{"dataset": "strings of digits, spoken by a formant synthesiser in many voices", "noise_aug": 0.01, "init": "lecun_normal", "shampoo_beta": 0.99, "adamw_lr_other_params": 0.0029}
Rows from block 3 of a small sound classifier, named by matrix and row number. Rows with one number belong to one neuron. Each number is 500 + 25 x the weight over its row's rms, rounded and kept within 0 to 999. All counts start at 0. Numbers have three digits each.
After each neuron's rows are labels from the 100 clips, of 14976, where the neuron reaches its largest size: "lies over" is the class under the peak. Only what is clearly more common there than usual is listed. The data: strings of digits, spoken by a formant synthesiser in many voices.
# gate: MLP gate (model.blocks.3.mlp.gate.weight, 672x256), inputs 86-171
# fc1: MLP up (model.blocks.3.mlp.fc1.weight, 672x256), inputs 86-171
# fc2: MLP down (model.blocks.3.mlp.fc2.weight, 256x672, transposed), outputs 86-171

gate.408:534532503437506510498504512474506511487495470484520522514552536505495474533473477553523456516486520541509514460524455536502553475497500472476537529469509467545476505507468482509513515463515476487501508507492485507529452491474498471538518519467491478471494481
fc1.408:553499485447498492489491500474528519511462470508538531486517512499508502538456556508492507534532509511470487464539441535501520467495488495494528452483523482542508489508521486527502506501521498518474521482488477479515483480492505492524521503443514482495499486
fc2.408:485479541492542463512500482539533478505471499473497508496505510497519505493511491463458516554548483466502470524507562504476535513541512500519500459530480490463505476478522485510503511515503453487485520521498505533528510475501498506534502493519453547515510511
lies over: /i/

gate.133:515469501509476528474501471511503517512536481498546497513466544498515497473529459532468559503493510488526499485485498507491541477466458507488498481495448498437534512505491527478453463481516541484477558508492509524512470505533512459521496512518494480452459479
fc1.133:548483499507472513468518487504501508514545498493524507485485534520545484471525460511463528488496489504491485485498508528493495472476491538486504479501475505441504527512506519479485429472495540519471529495483511519553470508517532461506506517508491485448436490
fc2.133:502517454513499451514534525502534491524549512494492479504513496485499506539499538440533480490515498490493498517577520507478540525487476533500514512500505509514483492491530508525541505512528491548488467492500512524519494472540482512511511516511455521532542478
lies over: /u/

gate.203:456504462500452500477540506486482528504515520475512490530460505485513509492523552537520549507472543543490469513455533514507529518504483475479513552504530483479514480458461502500492491497471508499539517509506482472508519485488532469531511500490491467502466483
fc1.203:513500499467503526504456462492514530543483501519491493512533466479482465493515483557499511493467501533534476482530458527519504505547524500518495485510502513482491473525455464471487522517492554560494465490492495493493467504525504503482482477527480497483461466
fc2.203:507471522532484518495515536508514534470511515495466466495456507483497508483458527487489509461451482489504517509496500516499493499516480546467470501511495476465502534466537515494538483503510453502500481491520493460495535506518458490488529547457462529506512540
lies over: /aɪ/

gate.643:501520524522448482499562480473475487537476482507505452449495485498464511529476525480487504490497498467516492504496502512468488521527511473522508530499535474509495451526478505512509470503493497462505543551481532477479500482507517490527499519502481474517540509
fc1.643:514531524520475470505569501505495507535517489515510475476500482523503507533511504454476476466442471482552491531502537493518441512519524496532466537482509508476516441529448503521477467501523472473494520577475512512516505513492528463486494539490465497502552519
fc2.643:475470500445468529481509499524444490486490515460478505533522532511484454530462524476490511518525519502482552476468519486486468545491504500495491493496522466513472489474470492502508485544498490444500473498530497511511479480510530494473500485497464481530516551
lies over: /eɪ/

gate.313:555468506499522510544481491466554499523499515458463476524525486507451490518454517511466540515482465493524427507518514490523502489505502524508476507540498539495516463479520472506499541536479501492536517471504487527525502536505520498508479511477445491506460494
fc1.313:523472450513471480493520504454495466488505485522510506531458499499534503482483556537483519510500527498504484436523541520495518489534516480481527440485481506516520497469479482523500505496509487523498510469473510465516489539479516493482520492546550512508478502
fc2.313:503510499496469550466554459470489495479509533537510481471528444501499461546490528533516487522507510472517447505496481468505502516527480510472502531463500472534462473498488510491474547453493486501517490485464506503518511529474499466511511498495470488494518494
lies over: /f/

gate.660:459491527522507494507459480437463477482487492472466496458523526483502518508500524428488484498516491495510517505509499483540459484508486523500490521554496531500485470506502477499496492472520508507447507499490523482490492506536506501513532550515523475490451536
fc1.660:488492480555485493509483494480454511475509505499452525482541508469516552512520494479519478532482507479472540511477553506520504488501505504501533487542512520469542473507505497506512463505514469526496489503486487471504522489547532450515538480496484490474469515
fc2.660:499474460514468508490513537511503474469518502522484477479506559478481499492525484507519503496520518486476498478509481504477506494487505510481511484499495452483548549510514499495511490465524511503514492485528481494507527479472492535471490418522510466435503500
lies over: /u/

gate.26:520502440532481504490490480465495523508505530518526510491539565495509474537519506513532482501502505485511465514537525454549533511532501508457491465489475493475481478546486526495487529511526521499516517493486479425511520507484553490474488478450441536475484518
fc1.26:469516547463503487502505531544495479494503485477485484512470430501465517480465503494477523478518498519469526473477480513484504481474519491533512520524530508539513508428491477553501463498476471507478475507516535563515504490519445483525514502543541463511524498
fc2.26:526481494540508527488474479486503528573506515479482492466489504487525518506532519544544494496480482486490480485490474507526504565534502507447508508468471529473487504504522522502476481511486485484520501478509471465503547551522516477507506493461485495557485527
lies over: /u/

gate.636:536517457523521534501496500514526479552520524493469491520513529528496481445536467506496473538473502490506506474523548485534527468496500493492493474519532494514510531503507533505516492507524456548494482515488492472515502482485517507513553491519484506506485500
fc1.636:480526505538467484520481476477497501492457484472545489462484530455502521474494522499518436492517535492515482494519472499485476507499499509494508484468472474503500518565496464502488492514508530534537528459505496500524526521491485524481472489497558500467478477
fc2.636:499509511522493508480501514511501507499536491479461504520507536522521528485499470540478471495498516484518545541487552534508505462525495497508470497526504512505485522510507511483536485486559529487503490478536491515480499488465484488500536491499508515515523506
lies over: /u/

gate.594:496502487485483510511472507534478512495481475477472472499517515495519502528470479493466523507530469511452444486444473484503501478498500486500502514500549507520503520513491505435507512472522467484482488467504498500489522464536498505433481489479469468535489469
fc1.594:515493509506486520458509497451498512476481480496461510505480473508503534470475499497542471490505483535484517523473492463506484496506505456521490509540475505478529533472523479465494549438516462502505501518491476503517512515510533488487469504487500490526529456
fc2.594:499474497453545522496525518497506493510511490471532501533489525497484499533485498476526480480498534491459534499532478485529497483488452491492490475470493535531465514491502523496438552503472537517502535468508502535495449471457506521517511531490524521499474504
lies over: /eɪ/; /w/

gate.528:502500463498505521465477486472488497489481542495504529516488484510467518504518495537496471474552456507483473486555475486500485485506514509489486528472487515486526506507532485515524508507450544509486527487531510503497492531486486531517517501494554511509509504
fc1.528:507502509493466515513486514490498514470493536517522516533480525445505532462504484542500475533523492559467517498490463500502482501500526529482498549493489515515516519516498448495483514501462539522486522507518490481519515515510475498535521457521527474515480479
fc2.528:507512518508512466493469483490522522502507527501519527475494540490527507473526486502541491459476529529469514529514494572490482497523489501525484488555522475462510500536510481496518538499462498480489489488474505474523510481498513512520506504478473508480484528
lies over: /s/; /k/

gate.483:535473458513543486509457513515538520460530489509479480444461527523500544535489524503508465468493478463541550496501496470463465505500434509526497526504528506441525504497497465498537499522502488482484487494470486498534482505475482498543491502479450481474449522
fc1.483:472517549498496502502531483501464473505446495459494529530560532489494486478516485470538547515511524531483475495516525520509513498488533499480493483486459506530466515480487522500478478479497504509499492513527507496494515504499510515486518472480528493545516479
fc2.483:506537475537509489489480528487504523459491503509496508487502552507546475529498514522532514495513520505522529467503515481484485548494448514512516486521503508478476504458483479522544511512504504525515494505471476506529537546547491481508501481513455518488454570
lies over: /f/; /ɔ/

gate.326:524508473488471498481493533500478551512517529469526485454458480530495449527469553496462484515521520493525483511515506497500494482509448480515485499484460500464511502477502514500550486560534472545506477519505522486518519537490571471490437489536498488519481530
fc1.326:531494516487524520482503504527508515536510484497494499472473467528471497545496517500500522519530483521490441534537495495543443489494528476500507478512490511509518463527454482492500484451456470504528496484513481484499487545496501494460544476482502502500522490
fc2.326:493480510535478489511540522485478501520528509515525526463531482523492543507498546514487455515489535495522538548497483506503497505516432484515512501486500526453521494492513504518508489552536540467480502533528528497501511475505468480513442477555516455459467537
lies over: /eɪ/

gate.431:466483480491448478456532499464491509503506520501520487468471534504484539533533550492495486521520539521491487496504518509459487499471493515494509481509488525552475554487472494548531455554485479544457495521505491523489495501536501454499490513488497538496514521
fc1.431:511505491503500532522515492456524505494442466546480499450517478476561497552532467484496510505478477477485533483494522468562546487504525463508489486503500516487496485525521507480514502472497537471527501518520469486532500517464545541493479482491476491508502476
fc2.431:453521479502471522522432488510453489501477504471466513513544499492485480511465495491473513516558480529492507519518476524436511506484561528481497538483539499512483517510474540497504457548445485490482503504530524522531517431520462474501520516499518503512500504
lies over: /u/

gate.6:495588453502474500496463530512487509528476456495470476541463507498481497493505488462518491520502513533563500481524504519532494511468497522516487496483494498494501489507496494539494450512495502489479523533510490471492469498464489493516517477499529525493483512
fc1.6:514594442512455503503467524475481508519493480498468517527452494500480514498523478482538466511491487520535510473531501502535491508470527534502506500487465486487520504511481509532505461502513523506484512528505498491473465493486504505504491510484512521503472509
fc2.6:528438507499467524506460495494451466465497548495533529506517506529504478499478514499517525535474511497455479488472483519525500502530503489481508482521519471480509537503479481545497496523513520538514486503495471513457501445552508510486491505508480470475517520
lies over: /aɪ/; /ʌ/

gate.667:425548480475453512527526494476510492502523459499550523455535536507486500557529529490498477504551476529494514469492512534505466506460478485483508465525480521473512479488524522485469532521526488524510524457483550518500501503490530488513532486541472513496469502
fc1.667:554467542528514480520487530532512508504525537510458458522466470479494519465482494501499534549494544472510520509496454505489527525518526493516477519457476515513480538493500484499544471485491488515484474488506487495505526487515464499503498514491529482502489532
fc2.667:476515530526506531483511492514497467503503513517448497479482477509529495498500504500496490483482519488503508459535462491503503514489533507456490494498476468500478512470496499502461504475467503519492529513463541537470535504467472493472531526518511526513503524
lies over: /k/

gate.416:532435491518501538470524493509507527475466508489521529488484487513466483524517472459519498447488511515505506507455531520486523517494522494490513480530507468447503539494484506505520504511470500509482504536528512468513512525504467468497531511525524472473508531
fc1.416:510477499518494495499478490531489512490515486508498474516448454514499519521500472544478562508479501502551476488528528510499520522500510532554556472545466520486521497492515520493457511499524532474482524491480471451518510514496508495498530516510489492462556521
fc2.416:489492513529483515496491450486540485500500519533482528488517503540520549559531497494470450497481501455498477462488497496496486526532448470490466510466516513515478479471510486517495528494511510469484497506508473482482534513451468496479483511516483454511494444
lies over: /f/

gate.342:482495477501505487458490486519499505496467524511531513474489482475487513512526509509500506501508509492519480513525476528503496470492445521462482468482534477478518517524564502516547508493537501481459467497549505480518504545434525516527440518511547496496480525
fc1.342:492478473486473499518515498571525501462488495509490480517523483504491484470465459470517508541492474508528512470528483491505511497479509501501491508534553511534495501501529507457465475454512502480481480480466504508519494452546478516442536510504474523496481485
fc2.342:470493522495519484519506483509501547526490488502481533508529477540515476494463535528499568503497476522508537484565500505450497546509525492483519510526535510505539473510548491485492479486475457542529498519489488460452467521519487516527507474487486484471467464
lies over: /s/; /aɪ/

gate.461:474489493488497489513474501465458522454506518500496523500453507525463491492532467447514487484488498519534513505440514431520468497472479485488525490525480511487477509501532473491526494471478509526524548482485518497522489458455514496529505532495511533505500528
fc1.461:513539507503453506488539514546542491504511507484523485511559509526523514487507524532507530519511463503479517477519534529480553524505518502476466523520473475494527471494471510511467502482525470481500479504523487499505462507542510495504503502512493473497534445
fc2.461:504487509487486508447508485460525524461503476517512546496493484478477514477511489500516518521573475517485494500530519463461473499531512420520484490503522461494482504499541506537470513485465558526535503520510462454514482491479519489491500513522539524484508487
lies over: /ɔ/

gate.122:541477486519504518483560544477466480494510462512506491487520471500547507479476471546499502518506500517514455495476453502503495481483522490510494500536475520499474524548492509493511522500474527482522499512463515473526458502483450499510456495537497504556530485
fc1.122:494501516510488514495479466508548499523469488497479497514476504511490502501518528439527466471478528482491527498503559490516526485519469523515501481475501483493479507484492509510537513514520512510462487492532482487535530533522520478493534489481508512450512506
fc2.122:482478500528490498502565491477492510469479506498533470512527471482499530492491442493505512535494514506522480473518496475530513487476474504471484492508491465538478469471484510524490516463480551479519467473501496513494517461525546459513495489462484489549483453
lies over: /k/

gate.148:486455530523489459481476500475514476500478473479543525451540520492501457495521528488529459526533453536491482480520533483476473506479487517509509475565523500476527495541567502518470497519522538472499512541456468478500509508519485515511478501484556497485478463
fc1.148:518475559529534491523512528517502527471441473473526510475522553477450529526537509447513501518516489513488485459518512478527477527500499515515496505529464487521534461519555467482510497524542518477499483533479501506498507513546489476511491534520510514567527500
fc2.148:489510491518461477515534497510493531464547544495458523524542468502474513512479486488514516482489505526501497478510492538513468548495521502474458482512491487507501489475468532474515505511500475513496490466478525458453499489468477493480470495540503528517561508
lies over: /ɔ/

gate.649:523505441508508502516499483481526518506501493536487491501489474529505541492485500437485479488468523533536496500522504491509517510474522498539484510560511499453529490531526469538503507472494502472528466479505512498541503498496494488482489534523483512467505540
fc1.649:490492507509525511488517485504469405457451483472502543492509518497461489514464505483496464539493447483500498485510552487531457509530504539521502474477498532538506530451477510499503491466525476530505503491471484462511505500480545488519522505510537474503503452
fc2.649:493501456530448497476535490470484460483498502495504490437508486480512487504523465512526531474467537510464507488486495527452478496507528483482485510481508490473532495445523466524537465486544528494479501488493462426488506526507464473471532467512501479496501517
lies over: /f/

gate.226:427516523472498498475495514493480507507481504571444512474467469471504478550508515502524522508522485478519452488480471503488480461508531490528465493521535511508524474551475540523526509477543507498478526482543500509520512494539515510503494494540502499495517507
fc1.226:435546537470521474466491523503542469531502497522483520501523469491471517541495529510537464501487470521522489505497476493472473465496522444517511492527521498491522503546513497513481511521504492500469488525492503478506471502502536476458520536503496512503496533
fc2.226:479459471531510511530484483517544491481493503542475456498495527499516530502518516468432508562512460515495558519482483516523538515501535483478509493515499521506487496485460543503503504530518486550473519498478498491523478486504517483519499469520499507470464485
lies over: /n/

gate.571:502506517477497521477450521532498509501496512475443502493451509495506484442514473553517507476529495532516438461498472486493508485505495503486525492508500506535493495556473487459481483485513531487483468503498510496486462505533541543483455463486524506461493480
fc1.571:484501499484493468523574473501526489497544487533517472511513511546477534510495473439473498518474470499472527528474504504538462500506497505498474540527507488431523472473516517520481470477475494483502500490499490485505497446466482473489518534496496537514501466
fc2.571:463512500531471486519543489491526503519514523504464492521472519509489502470502492552495482501451497539566485482532497479479507474495490513487495516574487527484512503559503525492492508518531509529497495509481474483503509466501503552486489462475502527500463477
lies over: /ɔ/

gate.567:498486498485483533524498519491456515525455463491544525512516483503516487448519473577528489497490496509494480494538532485493507489517493474502482465503478484497525536495509548502527493483472505495466498527477512487501461503487514492557496557496495498466499490
fc1.567:487491483465503539507521531461449506509515452523521505522489518480504467501510426539539467492499505506547488469535500500499497477527507485476491475480508479470495534499484548497521522505462544468498495490465500492486443496502494486560558495487464500474510539
fc2.567:482490491530483483516515498531501513425511528470492472468492530534503533493500519490518481524470496502474553567497454496506508523518506507488534525493496500511516508478500490505463494493537508498508518455534525522485490508492474506452502533540485509487499502
lies over: /f/

gate.393:490473500482519485510529465501522507521550487469491536514511531488461498522470524455561526493509463457492485483510534510472485482507458503515499520472483467508462474524503491484498480447467514500503461478527471493498536482533504524490463513500504495481478491
fc1.393:546464478481498479461481493504561496484476517492463487496513460537541523544476481495484512455506442491506495506484555487497463476477515503449446509518519500506524463522523465471501510489503512489514508467532483522480517506460478492497461505515518503527484501
fc2.393:551528538477508497520504497498525517487455540565500530485471504519484489500494505525539492506523499489498541498475482487501480525479528499492503509496538507492535480479475472524496512509500488499472488530482531473473513514464502530521537493403493466490482490
lies over: silence

gate.328:481497521520558481467508501510480507502541482475484524556519511513496520551518490489469514514473515485524489517499457506524487483523485492521509528463488488504508489507475434503475516510516482531540492525508502512489488467447492514508496455505509457489505465
fc1.328:489501514498502447490514497501478475493501548510505477525524500485498509474510455491430498477464519542513533503509470519533489507513493508506486555520508539538502473532489434479510502573511483555506486484484491492516466498482477519494428482492527450496501491
fc2.328:508508537486487488496480459525483476503473518493495507480482507482483487503487483510469522483516495513486538515539476494508505486508551470470473446542504516540524538523515456473500489523499526492474450485482539535459510486468496490503497488495561508476450532
lies over: /s/

gate.311:469475499464502503563515508504471515489501484489464491493466488491483481496524488454459485536513494473461521450485503490511529467509495511463466516477489489540479478541494504449497490544506503484494470493501515524499492471501480526473482532509515503551498531
fc1.311:497499486490495483505506470525530490498501481527489464524477470451449511485497467501516517496494504518494530513509522487494511491512521505481459494517457493474503496511514483504546455524476462505485526467515489462512510552540543523483516475485497481468549489
fc2.311:525504516527529453497508486493510512505483475452522503475480511520513490536514507498528491520459536444484551493505444470477483480486395507513535451491471527524473512492500509481483520467528547484489501554480467465524488500471540495464485490521489505479492463
lies over: /ɔ/

gate.382:526522480473495499511516478498518420513518508476476444507499509506536474499500498510521474486536520513499507483545494485542474506481483458556520528534489480469475502483513497498475475464473518471522493545513513498529471503508521495463543513491458507474485495
fc1.382:479478501493423505469492509490519492479529473495528501571537534479499454519503467487484510487508485486518502506506524492502482533530476519482513460501502507466513511490554476537497499520474522463511513463486499520499533499526459497528489533529528508466468535
fc2.382:494507530486449511467453496473509491519510531474511492558547517451512452499494490503535505485525502475494443538517475525496518503501527539482510505511485527481521510535558472509479487535497483453501468488477525534482537505521479517480496458550498532497471516
lies over: /k/

gate.617:513531508452482497461507473484510532479487492513506490490513445495508509550504529511511506496549521449492555516501504545504505516514525530498510496487459521503535494505524524538507466467507513463537485521491498506518512495503510500492488509493494519484526515
fc1.617:497474495533526507536489505524509485503555522496501490491453465507474483488524495506455495461537446502529478506491507485536498511469449469540488497502511465475492528484496486516511478514526470526526528510535466501467505460519501498482527527503480501482521467
fc2.617:495466476508474489520534518520505488522507525496494483488477524507518499517491471511497533475505498479506561481546527501557450511515484537471543488513496476488494515505503493447479517509502553535449462512502532533490472518503497475491500507524543528519500526
lies over: /i/

gate.645:504484496519510477509507507487503521513510496485483460484485470525504518477510538502493533536487503504510515495501460514449487474519477487480482460519525509524459497531499530494521534557488539537491504462489494481503485499477514504485526491485465481480486441
fc1.645:502491517536524497508490494527500513527484513474477473514520512563496461522531507498460506536481504528483510483507490476463488491508497465471499497511523558537468520506515521512526504491471530513474481445448496500486464525496486518491504499496493435477543451
fc2.645:518481501514473519480528475535498461515445476547511493504479539521470495548469486537527470500503500498496493503538509483527467527487478506495501513486514547511531523508549510497513467481481522520487466486496501506535502484524518498453499480511544515523533508
lies over: /f/

gate.467:480562519493506515525436539481530456482512460477524502485452519508433473539524509501509513482463526518522482524495476471531469535542490484479507476484452484474478492525510486488509484486478548479507505541480537509524524533487495523477526495523508533470496498
fc1.467:494497465515450471497517504488487512481483478481543468477509512518479467530500565494463526524517498530510533505537527490499502485509468510467469480494472513484467516473554521480507471481497488459506483536490486488493529513506452495553516491522528465498527451
fc2.467:500500532510506536498503501501477477506491486495524493464429464503485544460486486531480453480534505492500457484471462524469518480542515485526508501512546498509530443487503502501495511480507495498533507525500517511490485537512543513444503542520499549481494540
lies over: /n/

gate.564:524505482535508467505533492496536520459467477505531507514476469461519517510492491520434507506532520524538503521495472499512550487537489496480487552462551531488519494501516488465495500519525500471537504491527435466489514500475456467499430490525520506529501510
fc1.564:506496507433480513441490527510451474508469482512518457521475505492506487483501533501556480506495463506487504481511498502509509509527506514474508511520490534525488504481504504490517518568488528457481550491515482489518499543544542530475571453506504476480461471
fc2.564:482494476506542494505472507494486515545496517461470480470511511461465495541507481491524509507496496529462514494474439503469484534517551506470507489463507464509530495450504475502498477468503514468500485508523512486500521496466493459457520502529516477512503489
lies over: /f/; /ɔ/

gate.207:504492516487508491529515502476492476482480528476472482492478513520483493480509516446529502506474495534512538524538554523540488447511513462509459505528485526509479487496513474514525567501479554474518484472475512522486497503503545566484487522547455485475514529
fc1.207:509505512534468541504452495511500512529481468523503533493504491507485497505506499504454503467544498492464466489465465507448505485509512550495512512470517459459482550521508519495467440517517446520476491531549483475497494459513454444511491523462541503512527485
fc2.207:497505507486478501495461508498474470533466492475480515468501507539479520432534494500485500491526474523510481526550509505499523497535558502525464519529473489517469474507472510480462500465514434493542469499452504495490496504513478543509527502506488483514523497
lies over: /i/; /ɪ/

gate.521:494506506479534496508457498464521491518497518533477467479512491495527477517502472543505453532445517511509501548487490481512482516475515526496492539477532514509497506509470512513521471465500487499528474487514477461491487451513492457508478520477459507538430509
fc1.521:488531491452497491532526508459482508548543526505524458508528484511508467538504506461491540479528484494500493526474490503483491511500543534524477522511454471487501520502480520509473514461487491483494476524546457492493487520510462497436447528516474497498517527
fc2.521:494467521551496520491473549467541498522496485505527470518503513471513490469471517521570538489499456521468491517508532490469501474506520530522529499488543511506511461460519490525511511526493531425489496510501505476514472543513526510506515540491506510524496481
lies over: silence

gate.179:527506487469515534471536523516464515525478471496500502494500513466512549491466493522471463514522489489502487507492493507471498442474489497507521484497476531517453514485506482485507510464480463467490522532494496497494444516472481492507502472522480493534510483
fc1.179:509519494496497535500517509484472508519475454463500473489480542456503521488486526511478444523500508481530506479493507499504513480467494483484486459490491542494511503507507482491486519496462474450509523500534494496458480536491496494569525501523480493534519478
fc2.179:494465539490494472512488529515524516496470488463578496494432539521481476527502516518483515490478462513494520478454465521432500508500506502503491491492484481478536511522522452516496490537523522552545531504506497489524539528520502510526450514490471535468517522
lies over: /k/; /s/

gate.412:478501459479539478561511518455517469447486444495472489494483522511506507527466483478454489483493494529537403452487517464510485486501491558503480477507491464494520514486454518516491494485490508472559528521477472442491498501477501510527481503467506488471516492
fc1.412:490545517494514505503488526484524505470522530514490517438495491511492521503481472512524514481494487482554417472485490495466538527506534538519492542511477488510505494499449510471508507536498486505469509508479522505482515464514483557530482520443524494503505495
fc2.412:484541527478485476466496481566503506514482523520499545464470511528507544457505478469528537498490529470469472484496504538479495524450480509549491520486491504526499472502525501479503528557466504503467505501477529512499474476480499483480524526479531442504522514
lies over: /ɔ/

gate.653:523541533488511477500508497438434493459479493477524458473504498487447483519459489496439495493490477493480461502474508498512485512499478537514495473463536489497515519500452503511492469476460503515484466489498479515516514524501525507507467513472560478483463509
fc1.653:512559500489522474532503499444483504468493510456551481463469463494465458479460459499480546505468482506497503525482524487504458534523511477485522487483543515487529493489470491496511525480493517477494469471512493495511525527536514507509448531482538492502444524
fc2.653:500478506515471501477460508544523489484497529517501490492489529520476466524518491476519469466530508561527495507449480502451510472517483418496489533489478511527475497522494496499479470473522478469469518495485545516469549532505526477492497512492517489513531468
lies over: silence

gate.552:523528509543488493527481485524511506493496504519515528477520500500494488483484542469500494481474526516501577467468534510519486525511506501562464468463502487542490531503466478494479454481520495541539488486514501470505506527462438473522485518529496509544494503
fc1.552:470486476500498538493470489490531501486498468467498497480510524501532496488499486489478506456455504516485513461486498551489498504479526543540528473465464503508480516507494488541560474478441486546531515464487508451507478500491499450526520495546537482488491472
fc2.552:491469538453484468495495444473520550504495469487485524512454507465500525504530509489500538509504504458483508516507474507530490491519451520506517465529518489469533528497503486486486502499506519528529550525510506529488466559473498492483534485524512475524500503
lies over: /s/

gate.377:515493485505503501520502519496500491518493539504489549539535546512509474542561493537485461506523513491476490499481427503503503513476528503457478529530505462500439489544473510515519467557549500541520483524503541448487498490463499485486502479520494466539503507
fc1.377:497478494482512499496498499522495492474465511524477480527479526477449517452448466497473561497496482539480515523500497487441484502512472505509535498482480484498547525504518487492481519462495521477465522467488506586522504501477484496536512540497497521463493522
fc2.377:487509493505522487526458483458483502451516515487513515525535500501559441550486507454523482479473487503486505515552480529557441487526500512486515504503521524502498516497495482496492503502557480489535513501524472481511519497504532480507492463523541482487514498
lies over: /k/; /ʌ/

gate.314:480506505484455491537516534479513509500481526504512506513520497521492504489446473494471503498494519513507499521482493508504474562498508503493491500462474518511517493536518499494508492491557501495480502466502491474462486518512495481537475511504506480538492493
fc1.314:486508496565478518537507490521526489488469529499539529509493510535532528483481504483513503521472487515488503502469471486486506503491503505526497511471452484509519464489536499496499526517515505511443517468489521496514469520497485504547482526511499486547504485
fc2.314:492447502477523476511491478499447478454510534481511477516503514534521491514529470516470489531525520520518532485506477493484524541452513482482500520520473518508440513495507488460530516475501532446482531467479482535511549478504489503464499478516507500522499526
lies over: /i/

gate.391:480504553446496507535517506529480444496484524481508513489490462492489508442499512495510433492505490505504536534541490515523494521532464503461488500532504485507463476485505468484479487459507516482477551486531520481480476475463496490584501492482519521508487508
fc1.391:458506562454497479545507499495463453507492508531510512473525501479506489479498500500475448548510488517527534508503469518509477526519493501453466503540494471524463551492494446519504520485503513491489538464509492483471504464519486503576479474486528534467498534
fc2.391:485521518504549511471483508498484534502476510499523525520490488529572502568522480482473529499500520526455511455479522494491519510478511475535467505515493541481480452500508507520526485541529500508497494542533525525488458469506529505494501503508459510474577493
lies over: /i/

gate.264:483502485523509494514503483501466511532470518521515501475549509496486487535487490511487510466481487555480434469528501534535540501552477504503523492492540510525481464493489524468517516519496537511491506461484483514469482520508514474537514511547495537488533482
fc1.264:509495506466535487490495456495476503496504486484507518514547475521508523497489501447467515524543552489487519488475455521477517534538517510493452491524542504491490503451479503499508493498524461497523529519509494497554513486431489507498508469466499491531511426
fc2.264:499502509532551505491521543516507489466478470481513507480515506486481481471489460515536489463539467509502493521499494511511518439485508489477507470487507462511507462551467499507507496513537511483523490480499505505476497563526491535542489510521521527536476486
lies over: /i/

gate.447:510495501501512555491498487512464508484424510512496490551504498513530502508510465484476481509473521531494489482483487530492466465464490459497493525527499427444459509512501484472501506497504497479467508518467495493515506545498494561502545512494473493529474449
fc1.447:475494540493493547513497508477471513495482504466489492470514482498544486460515532500499510509514469478458503509495506500538492476512508524477509482532508541552501484544500487504484503503453473505518531479526500500486462463494519509477446504490485534468537522
fc2.447:454498512419519514541512491461471515480467517478467495517463504481493453486423522511481499517490484513483475513500505486489488454490487524499467483463526505508500494502509513511530491518499465495511513503487488525504492503508515534514451526505473520531495485
lies over: /eɪ/

gate.180:444540506471500462503502489473485509498531500524493490462477466494498517505473458523502518567533532492508466521529496503498466500529514487474510533475468520490498529523491483469507488507511531535496477487519476516512493505463489505479541434472563511495484533
fc1.180:495511487509503510466525492483521480492475532517487525498505447440493509525507547497456504476488541508492507489498523434481479499498430507488525486494530520466503507522551527457473487478477534520481518505525512490526531500443514532525443501461467452498510486
fc2.180:514488524467488513513515488486487434454496451478530513495504482526548443515510510520480506526512516513516517486538487525511517513493523508495516480528490515483464498477491488547525510491500508433517509481468534506457527494504506478496521490495492496474579488
lies over: /k/